{
  "dataset": "simulated stained blood smears",
  "mlp_ratio": 4,
  "layer_scale_init": 0.1,
  "layers": 14,
  "residual_init": "none",
  "lr": 0.0018,
  "momentum": 0.95,
  "orthogonalizer": "newton_schulz_5",
  "adamw_weight_decay_other_params": 0
}
Rows from block 8, named by matrix and row number. Each number is 128 + 32 x the weight over its row's rms, rounded and kept within 0 to 255. All counts start at 0. Numbers have three digits each. After the name is the row's rms in percent of the matrix's.
# fc2: token-mixing MLP down (model.blocks.8.mixer.f.fc2.weight, 64x128), inputs 0-127
fc2.41 106:137103112153082117143122121120136158137163121171149117214114128061149135176137156143143175077089151123110117157118140133154100117154111114099085160164131120128103073144161121139201098120151122139138171189168146157122068113148141154155082132086143123154193077069149154165129179089075152153083132106081118103115157145172109110169168100135131144100068131106067100150174185085197128117084
fc2.42 111:164062145157157102047089150113148100169135144087083153158115109185138114066111122168144130169099108149129129171154117129070107157158116121117154119119132111100116135152099088122179132136227119115124169111144146110088112116156097130174173125155111092184136194152085110146165119137153109145119120178114091099171178110107105119069098186167193109091136135154126129118147094221095130136098
fc2.43 102:068107104103163183164149097183126108178118109164142108117166125139127113110129119096108127162178136175113140119102134109114140128117165106098107132078172156154142147171117029143140125154155204111125107102132162145176115188105155133157104056161138171193146102154118079085139112168145121122150165169133160112127089138132117107153176067151111084177084154152164157109171100069185098156171
fc2.44 100:169150162164067179176130087172150146138159176080190098059122183115153111142146142091176160127157154182215121089119064122098151114156154119151085123154135146107080184152134174118165122140144160136146135108150142136117160136118134111148183152154115178173133141124075114129124137146031111125139128166130145136117146136087147093128127052133115109139169135169061127109055145131156141135130
fc2.45 099:141180202095161113056133166158136152150168118193150132154135143159156113157128136116140136127106111057047124168159137149129093173089103143160170142047090074110178121114140127139086095092120073092087132150158111117149078137145062162131076148072130158148173099118153159141120165114194096155090116129124134088117123142153106129139105170117115125123170135123112156176081173138140190134161
fc2.46 106:090145164181172121113169163132137118162091048175086150149123079171110146062152102135123135128034162109159119159096168154156125144107118165137099094127151165085121097112155108103178164157125138131134132146171124182159104159153158096189151114084116159158102125114121169123151165084075127136130125167109166162087147121178168166119124084154152154094136055154147033143148123141101100149119
fc2.47 092:123132153052068130167144142092084072104111143079105110166119136113096115168127195112112101137126107100118122150130088140137113134158114182136182163185123186143149184131111096165074124169139177119136149117128122131120114134110096123135122146205142062143096135148190144142120100164131119126157157134225096081108151132069077123111121102117095159181132153156130156180136074139205099138167
fc2.48 098:116084140151090145123147110168123149061167125103126159222117163123141084093070124093179109150100113138182130136107167184121108122197156149190127138046085111132102097103139134165170041101105134162149098150125156103129035156144164111132121111133104131133139162143120122124115156125143139114092147103110133151147081138074107142061084090122165104159159161096073136191152151140126110130139
fc2.49 107:150130140112112088145114115116107072147075084122098097142149092139130124109135115161120172237102102126163070211146086125190137145133076096131086165122161130135119126140148165120155160136157131130133152117137085173127136120127105145140136131112114087148124116140077157125118137137149056154088032149091125177080138225121149101135129177091145098135147158083147076086140117159180111091171
fc2.50 100:136189076159126119145165092178130085184084112113134144199113142202155123138138072103078126148090179142111132066088147121157089089112158111150090119144113133144160125101139112119106155157125137101127102157094128112119120206066165118167138131096141185116108090149168096122104169172105151117152158156154135138154048108205075174167155128130102156116141151104154097172157175160123122169090
fc2.51 096:096162149087128143158154039072178160117064109092113126096173143138125129165116160177115105127102106078122099114153162124137147158141174187180187113147103103102126119127120096091113153131136050159182119179135149148187114128140181126135091183115185121144138175127204148082114100061140134161154160143085155113136159148143131110118103149140159146139128097073074138141099129148057117148150
fc2.52 108:146112209138087123147073170086118123127107082175165102088132155114118138126173140117144167106149204077126179136149144081101151091083114087148110118126110141141152144115119140111085056151099132093097136059155090150151163057153074150183084114132057179124133098152154144194102141075133138123110134137132153078099105124106138131113155151205094114090156169140143141069121129151097157146140
fc2.53 106:080102171119162105087155108117145120185116139088123144146158147144083121066151067096094064063172123203194109125121160132114104053167148116140128134140136079168105082126102177068148174166126137142134183156149091092138114149127097101159142159146125128158119146125137122139184164138096121104119183103109167089168133089141133090180104141155177136139077160126145178132163128108156089066098
fc2.54 077:144166145141082102147125118188117115141129157175165114146056226123108137124137145113139157072139019180152155121130086199135091153130171147131114127055124160124170137104162132166118106151126077124111136145183126167077129134091165158142131096103134068128097125143096138132118101152111130060169168118131105100132153096163114119129105096117084169145138121141106118131140102140090224084152
fc2.55 105:136140137156139117124147145129163105059163129173136145105129151104166111135094149082163137160095108118150116165103104112132183116113140126119142149167121074031068100181081151171122211155103156162151081110078109129158149131074112094141114138107133185152092110155114123112084143154147114122136083100145136150193172142136111157121132149151143125086156104167150116114039142085036115199134
fc2.56 096:089118161147191129106131079095127169174114083116094129147124104156148144125158152147109159117090140142070079159115102107145124073096132140144123181152191136104082074153103128090146124124139140109128085059149130091108113112198136138148145147087147094096129106140203053148128118086183096119158121175149156059134179183096107143116154181126110146099117087086173202104132075120130111130163
fc2.57 083:070110116156189161094092054124078076094184120112158163074085086149148106119122085099133116101118189059131121117126098106151075110143180133117158114122110149210128144118105100173118144092111140197147127130181141117118151121073117101109118129084065151108147143138141113125126142183133169114147129092144088108135160043097107166156135068161185115141123135121141092133147178165085105127110
fc2.58 100:154180150130102160126090139093176082073095103215118133022136158097093123172158165126107198140183112089104124072107145083128204112162119138119178140138119109145160117154132133116134092113108126133140124160146141128130162129077114109145101147171171142118113153161072144160079119174140117072091135140069112142168146169124116081095106121091120135149064095115127127200150095125114110169139
fc2.59 099:139122091151121135138166137130158149142152182139116090134114106147164139082111099114140087122126072191150212150109188098091130126086149129169091138138122130100194130094130181134060134137102086048068139099171105123096139146110178140131111131155154182127149159091176092072136146087117149155137123078152112159112161129175192125150145067150109169104150167126140060058127153125098153138099
fc2.60 090:080077095059196135085143169153119168163119140092126104147124102106106088127093164128139083128132139178146124093167072219149096142188145107191106092137145100121077125088098149171122130128104112189148133112087114133159138147134137119126149086111132108096101072103096144142119123111134173177091181091167125139190133067145126133175100126134142076175132148153103194135167153087160133178144
fc2.61 092:153142145158094126148137039187143127069131103120131156145171145086106153122163097127098160154154118072178142181118152179123146146075179171125148082123168096140158111123174139070091078137145149160115106126117128119082151099132126169077111124119106158114119114101165090123136072095132129028136161111109162182070082131157116145096145154131107101092114160115078058076073137143113150104136
fc2.62 091:155122137127148086148057201112060155164043181130121136102137115100132137100133114134101140107099137146085115138146153141046168105176096079087090086164128148128097116108100137109144088085180127115122134150079122088119097072129096114107128085160137087122141183145137128132119145116168132171082137138113177133159061116097126160142130147093115087119110119107169213221157111132118100167128